config.yaml
arch: "convnext"
horizontal_flip: false
color_jitter: 0.1
mlp_ratio: 4
patch_size: [4, 4]
depths: [4, 8, 4]
kernel_size: 7
init: "kaiming_normal"
eps: 1e-08
adamw_lr_other_params: 0.00078
max_steps: 12500
epochs: 23.6
Rows from block 5, named by matrix and row number. Rows with one number belong to one neuron. Each number is 50 + 12 x the weight over its row's rms, rounded and kept within 0 to 99. All counts start at 0. After the name is the row's rms in percent of the matrix's.
# fc1: MLP up (model.blocks.5.mlp.fc1.weight, 384x96), inputs 0-95
# fc2: MLP down (model.blocks.5.mlp.fc2.weight, 96x384, transposed), outputs 0-95
fc1.104 101:40 67 38 50 47 34 51 48 49 24 44 50 54 53 38 56 53 42 24 36 59 45 55 53 33 42 61 49 47 26 45 50 47 60 41 61 69 38 43 38 71 40 42 31 53 47 48 61 36 69 52 31 63 40 77 64 60 50 56 41 51 46 43 48 57 49 74 46 55 69 67 72 40 29 62 49 42 44 58 36 42 59 71 40 40 64 22 59 44 67 55 51 52 69 54 50
fc1.105 089:35 62 47 19 34 48 38 67 57 71 50 45 57 48 48 37 53 43 48 61 54 46 49 78 57 40 72 62 27 51 41 56 48 43 61 45 62 53 52 40 61 34 44 59 45 41 44 54 36 60 36 57 52 47 33 42 55 39 51 41 41 41 51 56 84 49 56 66 29 56 52 64 78 29 33 56 51 49 55 65 44 36 48 41 35 26 31 53 46 42 46 57 70 53 42 37
fc1.106 079:60 33 24 38 35 38 59 77 50 40 48 53 44 48 62 52 42 59 73 53 58 62 36 63 24 68 64 60 52 59 55 56 40 35 44 39 43 51 45 42 57 56 43 46 41 47 44 35 42 67 71 53 52 50 24 63 54 26 63 54 67 40 57 43 64 75 38 71 53 43 64 57 65 44 62 34 43 62 45 60 48 44 54 73 48 49 41 50 69 40 50 46 34 66 62 51
fc1.107 095:30 29 46 40 67 29 55 42 55 48 74 51 52 42 45 60 47 56 36 72 36 37 55 52 19 59 65 67 55 50 29 60 54 26 47 34 63 57 36 53 57 64 46 50 60 69 43 50 52 72 43 56 59 46 43 43 62 54 58 63 44 70 42 63 54 49 48 45 49 51 58 60 50 43 77 73 70 28 62 51 50 56 46 55 66 62 57 62 45 57 59 58 66 42 33 48
fc1.108 104:61 52 46 40 53 43 42 57 36 43 40 48 43 49 32 44 49 48 70 76 39 59 66 45 50 46 39 52 42 42 54 54 60 48 30 54 60 49 68 36 62 62 49 36 59 62 64 19 34 78 55 65 46 54 56 45 69 36 43 48 61 46 50 38 40 40 52 63 35 45 50 61 28 46 46 64 54 39 47 68 55 40 63 29 68 65 71 57 66 48 63 45 24 40 31 38
fc1.109 087:46 50 39 64 56 64 37 47 34 39 46 33 45 42 47 45 62 58 53 46 49 44 54 63 45 27 43 50 88 54 76 46 37 34 60 46 41 57 35 35 61 37 48 35 46 57 53 58 49 57 59 63 49 54 33 74 54 45 48 53 37 42 59 40 30 50 46 48 53 36 49 43 75 72 52 74 34 50 56 64 59 32 61 34 66 39 49 64 58 63 44 71 67 51 32 35
fc1.110 108:52 69 40 45 57 50 56 43 43 64 32 62 38 54 67 42 44 39 26 57 42 57 38 80 21 40 54 35 61 47 42 49 47 65 43 32 37 43 56 54 61 56 45 57 29 70 30 62 48 50 46 60 54 49 47 54 56 56 36 57 43 47 53 31 62 24 44 49 59 42 63 41 44 29 35 50 39 34 57 32 65 47 62 57 41 36 43 62 52 32 49 24 61 47 42 70
fc1.111 085:35 43 49 71 47 48 42 34 57 56 16 38 34 33 59 64 61 60 62 63 52 35 57 58 39 27 45 31 55 77 53 44 57 53 51 47 56 47 64 41 54 55 55 43 53 63 39 47 76 16 74 44 34 44 49 57 65 59 38 41 53 49 48 41 60 52 43 65 51 58 38 50 43 56 58 39 52 39 44 67 50 54 45 69 49 53 46 36 41 45 78 32 56 32 62 43
fc1.113 114:45 45 52 42 56 44 56 39 34 48 49 38 59 54 23 48 56 46 29 63 32 66 68 40 43 50 73 46 35 37 44 67 57 69 41 50 46 51 35 33 69 37 63 41 34 48 47 55 65 46 58 68 71 33 59 20 41 54 71 52 41 46 41 59 52 65 66 43 41 69 47 34 55 56 41 49 60 61 36 60 73 55 62 44 42 67 38 45 45 58 68 40 43 46 67 48
fc1.115 089:67 46 64 51 58 24 52 36 41 46 37 50 54 55 54 38 32 26 41 52 28 49 66 40 45 56 33 27 46 39 65 24 40 64 35 65 43 62 38 32 51 52 40 35 45 63 55 53 59 58 67 51 46 50 60 57 53 36 51 67 39 48 62 53 62 48 58 57 50 54 49 47 54 47 66 51 30 36 28 34 45 35 64 50 36 32 40 27 60 41 45 47 50 47 21 32
fc1.116 096:52 58 56 67 70 57 55 47 70 39 35 71 69 54 56 46 45 55 54 49 68 51 36 47 71 36 57 55 78 49 75 39 66 51 42 42 51 50 42 52 78 53 50 56 61 48 46 48 57 63 34 52 65 36 28 45 39 43 51 48 53 28 60 58 58 47 71 56 51 55 62 56 47 48 72 62 55 59 49 46 44 31 55 26 62 53 52 40 41 45 21 61 28 50 32 64
fc1.117 102:52 30 55 35 40 55 44 61 54 62 45 44 64 49 45 70 44 52 47 61 47 64 34 61 56 37 47 79 79 57 67 44 54 55 59 51 35 54 39 67 47 36 42 48 56 62 37 47 42 47 46 61 36 37 53 69 70 62 46 49 33 64 47 24 55 66 45 74 58 73 50 58 43 52 51 77 64 33 41 49 52 54 49 49 31 63 55 55 35 42 54 27 60 34 50 63
fc1.118 107:59 56 53 50 39 59 44 31 49 46 55 63 42 30 46 55 64 50 42 48 36 45 11 35 44 62 52 40 31 55 54 33 38 55 37 49 32 49 56 35 51 50 23 26 55 37 60 38 31 47 54 58 64 70 49 51 54 37 20 52 66 64 48 32 62 45 31 51 49 61 49 40 50 66 50 49 55 58 50 28 54 46 59 56 38 56 27 56 44 60 27 51 31 36 52 49
fc1.119 120:50 56 52 44 46 54 42 32 40 62 32 52 48 49 55 42 54 39 56 47 35 29 60 55 70 80 29 54 53 45 77 31 60 40 51 46 15 50 32 67 53 45 35 43 51 44 36 54 45 44 54 56 46 59 55 42 51 31 58 50 63 39 70 50 38 48 85 55 58 33 34 46 47 31 68 50 50 45 73 34 45 62 51 50 46 52 61 45 65 43 46 47 59 40 62 37
fc1.120 103:47 21 64 44 55 59 29 46 56 36 61 50 34 37 33 47 24 65 15 47 61 55 53 47 54 33 46 44 36 49 42 55 45 23 64 38 59 50 60 44 62 58 61 51 38 44 63 34 64 30 65 57 57 49 28 53 51 48 59 49 20 60 45 56 67 40 57 55 62 66 65 43 51 57 62 57 44 35 54 52 53 55 53 71 41 57 43 61 50 57 52 69 54 37 58 66
fc1.121 103:38 39 47 59 77 38 40 41 48 50 24 61 35 59 45 45 45 36 53 52 41 44 52 53 39 23 40 36 50 38 45 50 64 45 71 67 45 61 37 57 48 52 35 47 60 60 61 61 59 57 51 61 49 42 47 60 58 51 42 61 42 68 54 60 46 33 59 36 45 60 45 60 71 60 45 44 37 61 29 66 51 90 64 53 51 26 48 39 62 60 41 30 51 50 25 35
fc1.122 079:34 34 43 36 42 49 73 53 49 52 54 58 50 44 27 67 58 36 34 40 51 75 34 57 56 67 25 73 48 48 56 44 32 42 49 51 51 41 55 41 53 34 58 47 50 32 58 48 65 26 37 60 60 45 33 64 60 57 41 43 32 62 38 40 56 60 87 68 31 49 50 48 45 38 35 57 60 61 56 54 38 31 64 65 59 39 51 50 38 55 55 46 49 53 34 52
fc2.104 090:67 29 58 67 53 44 65 55 53 69 53 55 71 45 46 59 58 24 33 40 62 57 68 41 60 53 48 40 46 60 46 42 45 53 67 39 59 68 44 52 77 61 39 76 52 63 43 40 45 68 38 51 54 43 30 47 53 38 57 44 64 57 55 31 54 57 48 41 56 25 51 40 62 39 57 67 68 27 59 53 58 50 30 45 56 52 67 40 36 54 32 25 54 56 60 46
fc2.105 090:55 49 38 45 62 50 42 80 28 36 47 55 41 26 59 35 32 61 46 59 63 59 29 44 30 45 59 84 53 49 49 50 63 61 52 60 46 41 49 42 49 51 58 38 39 36 54 33 52 45 27 58 46 44 50 68 58 53 37 36 54 34 38 70 52 55 42 47 50 51 44 36 42 42 41 43 40 64 68 47 58 32 60 40 63 26 63 74 52 45 68 46 54 42 36 64
fc2.106 100:72 69 30 56 57 46 58 42 67 47 51 45 72 21 55 40 59 36 53 47 60 49 45 61 63 61 40 68 20 43 50 48 39 51 65 37 41 50 29 51 40 38 51 56 55 32 48 24 52 81 69 57 33 40 49 36 35 59 56 30 60 40 68 46 44 44 48 47 42 59 57 42 54 60 65 40 52 54 54 45 45 54 45 62 28 50 58 30 38 43 54 70 52 49 60 53
fc2.107 103:51 37 65 55 56 36 48 52 55 56 50 64 67 49 64 52 57 52 50 65 71 63 40 48 48 38 34 46 48 73 65 31 40 45 35 22 38 39 51 30 45 27 48 45 66 74 39 50 40 33 60 62 55 52 59 68 50 62 78 35 61 43 52 46 57 37 42 54 58 54 58 33 63 57 47 45 27 49 53 72 40 39 58 34 35 32 46 51 39 34 56 33 63 58 54 61
fc2.108 113:59 47 44 91 49 46 57 47 60 48 72 67 49 51 48 68 64 50 27 44 43 45 34 56 29 28 48 52 59 55 47 77 43 45 44 69 46 38 43 72 50 53 68 71 55 62 53 57 50 41 54 32 51 63 38 48 57 59 54 40 50 58 36 55 66 40 42 68 42 46 35 46 52 33 47 48 41 46 45 35 26 50 58 76 72 58 47 65 41 47 53 53 44 48 39 69
fc2.109 086:61 54 60 51 53 51 51 57 28 53 52 53 54 71 37 48 37 74 48 52 52 63 38 19 37 59 23 55 57 29 60 48 38 52 67 44 44 61 63 23 35 70 56 58 45 54 50 54 64 51 53 36 37 53 58 34 59 52 42 46 54 58 39 41 65 56 58 60 47 36 68 66 54 56 48 67 89 65 65 57 54 46 46 46 52 72 55 56 41 40 49 48 38 64 52 31
fc2.110 105:36 54 35 55 39 73 45 64 41 62 44 28 39 56 61 46 49 59 47 33 63 52 55 23 48 60 37 40 60 47 54 65 67 43 58 52 44 27 57 54 15 47 75 47 54 51 57 51 32 67 66 57 58 49 52 62 49 57 62 68 57 55 38 50 45 48 46 74 48 48 48 51 50 41 45 49 43 36 60 84 50 41 55 25 28 34 47 56 53 45 41 42 53 46 37 27
fc2.111 082:60 53 43 47 30 67 32 43 37 42 73 50 52 45 36 70 35 19 56 55 49 46 47 46 56 60 65 62 58 51 55 47 51 48 30 70 24 50 37 50 44 46 44 63 35 47 41 49 40 68 47 53 47 57 58 38 50 62 51 38 47 64 64 36 42 50 54 37 35 34 58 63 52 41 43 62 62 32 47 48 42 58 46 59 75 41 49 24 54 74 66 51 36 50 71 24
fc2.113 110:33 63 69 55 39 49 40 53 36 57 71 65 54 38 40 72 44 53 50 52 49 49 64 11 43 64 61 56 59 32 50 57 54 30 63 55 58 53 46 52 54 48 55 55 64 37 37 43 54 44 60 53 47 39 75 59 42 33 51 40 56 62 57 40 28 92 52 60 71 59 43 54 49 66 65 75 34 56 54 59 40 61 40 42 46 50 47 56 53 47 57 43 53 42 66 51
fc2.115 090:60 43 46 37 57 69 54 39 54 44 34 55 51 49 45 65 57 48 54 75 78 36 46 51 39 48 46 61 36 47 58 54 54 33 55 39 37 50 40 64 50 49 38 18 46 54 47 58 58 29 30 45 58 35 57 62 46 63 56 36 24 63 52 48 18 29 53 30 47 46 34 54 58 67 68 40 49 28 53 73 46 52 33 45 50 45 44 47 43 68 30 57 45 48 50 55
fc2.116 101:38 57 59 72 45 53 48 52 64 47 66 62 52 81 66 70 42 63 33 56 32 45 52 44 52 50 59 53 42 45 53 42 71 33 42 46 71 47 40 34 55 57 66 42 50 33 29 54 45 28 36 59 80 47 39 54 34 51 37 62 40 53 51 61 70 56 41 40 45 33 52 38 45 63 41 52 69 66 40 43 40 52 42 54 42 41 22 54 52 46 61 44 28 60 61 57
fc2.117 099:56 44 30 50 64 46 59 46 37 55 61 39 33 44 60 54 51 75 74 46 42 52 68 45 42 63 64 46 22 53 57 54 54 63 64 51 54 56 46 46 42 47 42 43 53 45 49 50 69 55 53 43 43 54 65 54 62 71 42 66 40 70 75 37 53 74 56 47 46 32 41 47 32 38 46 39 57 55 41 36 63 72 57 65 60 53 59 30 57 73 40 26 27 37 59 55
fc2.118 099:54 48 43 51 45 43 43 53 45 63 34 43 66 47 26 71 39 55 61 34 51 50 35 73 34 43 48 57 56 44 50 50 42 63 69 17 55 44 44 57 49 36 68 47 52 69 44 30 47 58 46 40 47 67 50 62 44 46 84 56 52 49 65 30 60 45 57 56 51 50 42 47 51 32 49 54 28 65 55 67 60 50 52 65 38 47 71 76 59 40 47 46 74 58 36 62
fc2.119 114:57 55 50 56 72 54 53 78 36 42 57 38 52 53 40 63 57 44 36 49 46 31 50 35 59 47 37 43 67 49 57 57 47 39 41 52 65 44 57 44 42 41 42 71 43 61 73 54 48 27 89 44 51 47 47 51 35 41 49 40 49 45 63 62 23 55 40 41 49 79 45 31 50 56 32 29 58 33 38 70 46 55 53 55 51 57 43 53 43 27 50 55 58 40 31 41
fc2.120 092:66 35 58 35 67 58 15 53 41 52 70 51 35 40 54 38 41 59 52 49 45 56 48 64 32 49 75 53 39 48 55 54 47 55 46 50 71 67 60 35 32 27 38 71 60 52 40 57 36 45 67 39 55 51 55 45 41 68 43 60 52 47 68 41 35 63 55 47 55 43 56 27 51 39 51 50 78 44 48 58 66 53 55 48 52 88 48 49 44 55 51 48 55 33 38 62
fc2.121 102:64 55 44 43 38 59 31 56 37 48 52 40 38 56 66 47 27 56 46 49 41 44 47 60 48 45 46 57 60 72 56 47 43 51 41 57 70 43 37 59 62 48 34 45 32 66 61 55 58 46 42 52 36 44 56 62 64 50 32 64 38 40 29 42 56 26 62 26 26 34 68 43 40 46 54 57 50 30 35 39 64 71 42 35 28 47 52 18 58 41 62 54 35 55 40 50
fc2.122 084:64 46 50 40 61 64 53 50 49 41 55 68 52 29 42 51 61 41 34 47 54 53 51 36 39 24 68 55 69 54 50 56 64 60 51 39 68 17 61 42 44 43 36 41 61 52 60 63 40 73 54 51 46 49 52 55 35 63 66 73 26 38 59 43 53 36 51 41 52 53 38 51 74 44 62 51 53 45 64 44 34 20 33 48 53 62 71 36 54 49 32 50 63 33 51 47